Weights of a small self-supervised image encoder: width 256, batches of 256.
Rows from expert 30 of block 3, named by matrix and row number. Rows with one number belong to one neuron. Each number is 200 + 20 x the weight over its row's rms, rounded and kept within 0 to 999. All counts start at 0. After the name is the row's rms in percent of the matrix's.
# up: expert up (model.blocks.3.mlp.up, 32x64x256), inputs 52-103
# down: expert down (model.blocks.3.mlp.down, 32x256x64, transposed), outputs 52-103
up.14,088,157,216,204,203,216,194,201,239,188,204,183,181,193,187,224,163,206,209,233,187,215,213,189,196,243,194,215,213,242,205,188,213,216,181,175,207,161,204,239,196,156,219,212,192,223,219,205,200,194,201,246,217
down.14,090,184,172,195,182,213,191,213,215,202,201,191,197,180,169,175,227,177,179,215,195,187,217,178,193,184,242,185,193,209,203,194,183,138,222,222,190,189,187,197,227,200,195,204,209,187,177,166,201,258,175,201,199
up.15,103,192,196,226,180,178,172,191,193,217,211,233,195,208,183,131,209,213,204,200,190,182,192,185,194,172,207,178,187,208,217,233,163,193,189,202,217,207,234,178,204,234,200,189,219,203,203,179,202,200,184,206,181
down.15,096,203,220,187,219,199,191,220,180,199,183,215,218,202,206,176,221,175,194,217,180,229,207,203,201,192,204,181,174,214,170,205,159,199,199,242,221,208,234,189,218,213,203,191,206,147,187,185,139,184,180,186,198
up.16,101,199,194,213,194,180,205,212,193,220,218,209,195,204,185,143,215,205,187,189,229,202,197,198,197,160,181,175,211,219,227,218,168,189,167,203,222,209,230,189,176,190,217,190,238,189,182,219,190,201,187,210,198
down.16,089,207,204,183,236,213,224,206,204,154,202,184,223,220,210,207,186,205,205,236,175,188,182,210,184,247,202,173,221,162,148,209,211,183,201,240,177,197,223,188,184,196,198,207,174,146,197,206,169,178,176,192,217
up.17,092,177,199,212,203,195,202,188,192,178,193,209,168,203,189,227,190,217,205,226,202,249,217,207,171,186,216,182,208,191,212,234,176,212,203,206,211,198,209,198,205,193,212,168,190,162,160,224,206,177,175,215,209
down.17,088,212,204,186,169,228,151,192,169,207,169,202,167,203,166,208,223,211,226,233,225,166,209,166,192,206,210,189,188,220,218,219,166,175,173,203,231,211,208,202,233,207,183,233,233,248,184,195,204,212,157,207,184
up.18,096,156,214,188,199,207,168,186,221,171,199,195,182,215,178,182,193,194,212,183,198,215,219,209,185,212,193,211,205,185,202,211,199,157,208,203,185,169,199,227,198,179,196,222,227,166,171,181,242,180,188,203,233
down.18,086,185,221,213,216,192,168,215,236,171,177,203,192,210,189,171,168,234,215,211,216,135,206,192,176,207,231,201,214,174,201,198,208,209,158,211,213,208,213,198,225,173,225,214,186,226,189,198,214,216,190,227,196
up.19,106,194,181,150,193,213,181,199,218,205,202,181,181,226,178,180,194,206,214,209,219,199,204,180,185,210,197,227,208,223,200,219,204,166,185,213,193,173,217,241,173,181,199,212,189,155,211,216,216,181,190,217,234
down.19,101,164,192,213,200,213,189,219,196,220,207,186,211,220,170,218,189,168,196,219,221,225,201,204,164,197,188,210,199,199,194,201,196,164,180,190,214,179,184,211,191,192,216,207,191,177,185,200,192,224,188,182,204
up.20,097,176,192,220,207,214,218,203,179,166,184,200,195,175,193,192,208,199,193,228,185,202,183,221,212,222,191,195,167,202,176,192,190,194,188,205,207,197,233,209,219,196,158,211,181,179,157,199,211,179,162,197,199
down.20,100,205,181,179,185,191,182,189,210,211,197,206,210,189,210,173,221,181,206,189,164,156,212,151,201,199,218,190,223,210,188,224,231,207,204,218,211,193,231,183,239,204,161,173,205,203,189,191,235,191,215,217,190
up.21,101,210,202,173,184,230,193,234,217,178,139,211,206,170,225,211,197,194,194,221,211,198,180,194,217,176,207,190,224,158,209,169,215,254,225,216,184,232,212,183,236,200,211,171,225,207,181,205,178,171,206,173,213
down.21,093,181,220,187,183,201,208,221,209,221,200,211,198,190,230,226,192,181,225,179,181,239,206,191,151,183,189,187,217,242,190,224,189,191,178,223,225,176,195,209,194,189,231,155,220,239,248,158,202,148,222,203,183
up.22,103,182,184,192,178,191,243,235,153,230,213,186,211,190,200,205,207,193,173,197,223,195,229,202,200,189,170,173,203,207,201,161,207,217,198,174,188,197,221,197,193,182,215,192,176,207,189,230,214,207,188,197,192
down.22,111,195,212,186,201,194,187,191,169,200,179,211,199,204,191,189,204,193,215,189,183,153,186,167,191,213,207,164,223,209,160,232,186,166,197,217,200,207,250,164,248,170,194,212,216,216,190,200,225,196,196,236,184
up.23,090,232,189,238,189,211,190,192,194,201,197,208,168,167,155,190,202,216,195,222,218,222,187,214,174,194,196,216,199,204,189,208,223,217,176,205,195,180,215,221,183,193,218,174,210,159,196,218,200,179,191,187,180
down.23,094,169,176,195,157,216,177,212,172,178,187,219,169,189,173,211,214,205,209,221,224,193,190,187,168,207,216,252,182,202,196,195,195,187,232,215,182,205,209,216,210,225,167,187,240,220,202,196,202,217,200,220,170
up.24,092,198,218,175,227,202,229,174,210,204,199,213,173,205,191,174,177,218,200,210,225,213,183,210,162,184,190,214,172,197,200,193,207,206,168,198,176,188,219,229,186,202,215,186,199,168,202,208,192,193,161,197,222
down.24,085,190,186,189,163,205,162,202,193,160,209,210,200,198,151,217,201,214,189,179,211,183,180,195,190,198,208,224,217,193,208,202,188,181,224,203,225,184,200,185,192,201,148,202,207,235,206,203,221,196,199,204,185
up.25,100,201,216,174,200,186,194,211,226,209,191,199,159,189,158,177,172,193,206,203,183,197,228,170,183,200,202,238,189,208,216,219,218,197,199,204,206,158,205,228,221,204,181,175,205,164,233,201,209,204,174,224,215
down.25,084,225,206,206,165,184,195,208,192,168,196,210,192,187,182,187,214,214,188,179,202,159,212,222,174,170,178,202,197,183,251,204,204,196,200,178,193,210,181,179,204,223,149,207,201,210,178,185,241,201,185,201,195
up.26,091,171,202,204,229,190,203,167,205,192,175,212,174,214,163,185,168,253,173,217,196,218,184,205,170,212,195,232,203,208,219,221,233,192,202,215,216,188,217,191,185,182,213,169,188,168,189,215,203,195,207,219,204
down.26,103,184,229,197,179,228,162,219,209,189,191,217,188,172,206,213,208,196,211,209,223,202,199,180,198,193,205,194,188,184,203,178,187,185,216,216,210,211,188,211,228,226,151,215,200,214,198,201,209,177,182,193,175
up.27,096,195,211,200,192,185,187,185,176,176,211,197,208,210,222,240,180,194,183,217,204,211,195,206,177,201,199,185,195,199,219,211,213,214,231,170,212,174,170,182,195,194,219,223,156,197,154,186,225,207,217,185,198
down.27,092,167,206,216,226,185,204,225,183,212,183,189,211,204,227,174,192,185,197,181,192,311,202,225,241,173,192,209,181,206,173,197,210,231,210,211,200,197,182,199,187,219,236,177,209,167,212,215,152,220,217,182,207